Weights of a small self-supervised image encoder.
Training: adamw at rate 0.0011, 18200 steps, batches of 128.
Rows from block 4 of a small self-supervised image encoder, named by matrix and row number. Rows with one number belong to one neuron. Each number is 500 + 40 x the weight over its row's rms, rounded and kept within 0 to 999. All counts start at 0. Numbers have three digits each.
Before each neuron's rows are labels from the 100 images, of 14976, where the neuron reaches its largest size: "place" is the part of the image that holds the peak; "strongest on" is what is common among them. Only what is clearly more common there than usual is listed. The data: made-up waving flags.
# gate: MLP gate (model.blocks.4.mlp.gate.weight, 512x192), inputs 0-47
# fc1: MLP up (model.blocks.4.mlp.fc1.weight, 512x192), inputs 0-47
# fc2: MLP down (model.blocks.4.mlp.fc2.weight, 192x512, transposed), outputs 0-47

place: centre
strongest on: teal
gate.385:495501497494502500495500502500498498501500497499499499495502501496516504502502502495501504500503479496496500501469501499444494498500495491488498
fc1.385:495500501538500479504500501500500476497500500626501500500497500500498500500482500499500500478500500492472500501500503500501498503501491481498500
fc2.385:501503500493524500500500500501482500500500501500499500500503502460501500500514508500499501499500495500500509501502501500501510500502531500491482

place: centre
strongest on: purple
gate.209:500644500446492500472499500500500500500500502500500500501505496507512500498499500500500500500513502499500502499437501510503473501497499508500500
fc1.209:500501504500443500485498501501500502522500502570500500500457502637497499549646502512500505500531500507499500500496500500460501499500498500491500
fc2.209:500516500499512500506500500500499500500487500501500500499501500321500500500500500500503500499500500500500500499520501503500501419499500500500455

place: middle left
strongest on: white; many stripes
gate.145:503500500500547501500473499565500500500491516499500503469500500499502501499500531489501501500504497499500500500417500500457500492499384287467498
fc1.145:497500504499496501500339505480335557499500498501500534505500498500494523500500500500493500557500502502533586502473499500500500514500505511500514
fc2.145:454500421500502500499373501500435480500501498499500499498500500501546499493521500501500416500533500498532644527490567500500538516499500500500500

place: centre
strongest on: brown; red
gate.300:500676500500501500513500500501501500501500500387500495499498499504501500518497500500500499501500499502501499495499500520377500499499498498517498
fc1.300:501501500500462500497502499500503500500500500500551500499500500501501500500500501481697499500586499487501466498471500500498493501501500500500504
fc2.300:501500501499502500488500499500503503500497521500500501500514498498497501500443499500499508510500511501500355498522500670501500502498500500500499

place: middle right
strongest on: black; pink
gate.69:504568478500499499523500500511499505516463500501499500483501825500501462500538515500501502509500479474497499506427500500500500499499486484500500
fc1.69:534500500500472506508500463500503500375503501498570523500499374500505500500500469500500500492654500503517499496500497497501498500498500651502500
fc2.69:500501500537600500500500519499457500613500524586501500500501502501501493591502490504500505484191501499499500516508499500501525387500500500500500

place: centre
strongest on: purple; pink
gate.79:500503500441497500500499501500500504510490487505480497500506500585501522497553507582500496513512500551505499500481500505409497523469495470497497
fc1.79:501499500500501500619505500500495496388504498526501500559504511500497439501499500501474498499417500489500502516516497481502500490501502497500500
fc2.79:499494499555486500500500502504500500502538499502493500502296504530504464447501507500500500496500499489528501499464499486498500516503499500493496

place: middle right
strongest on: orange
gate.158:495509500474501501501503500553500514500500499493500499500457499496536500517500500499500493485471490499572516517487506668500539500487520503636489
fc1.158:483690500454506499555501500500615502499500543499500499500500497374528502502520500500365466508501500501500500525500488557500501502499499491570498
fc2.158:500495499501501500499495493504420545500479505500448500500488562510500540501500549552522500500500493571496617503501500398460499501504496500483503

place: centre
strongest on: black
gate.106:500500500500525527501500504421502500476513498499565499500500500500500585500464500503500500503501501502501499514501462515656501520496501500502493
fc1.106:501487500500500500500485500501501500499556499499501514500496375499508548500500336501500500508501500500713500554500500500500497506498499500520494
fc2.106:500501500501500500462500489501500485500500500500499499517499500500499501480500500493500500500580516504499499513513557525496500509456500500490496

place: centre
strongest on: black; blue
gate.92:499599498501499504500500501500500572450500499500518499500500500489502517497499436491500500509501500555508494497498496633500501501499499500526506
fc1.92:500502497500500500524501500500508500486499487425537499490503500500501500500500499492500485500500502521513465493499487500487497505494500507500500
fc2.92:500521500554517500470500499501500500501499500500499500500500500497499501437501500492552520500548478500500499500510501503499500500499500500498497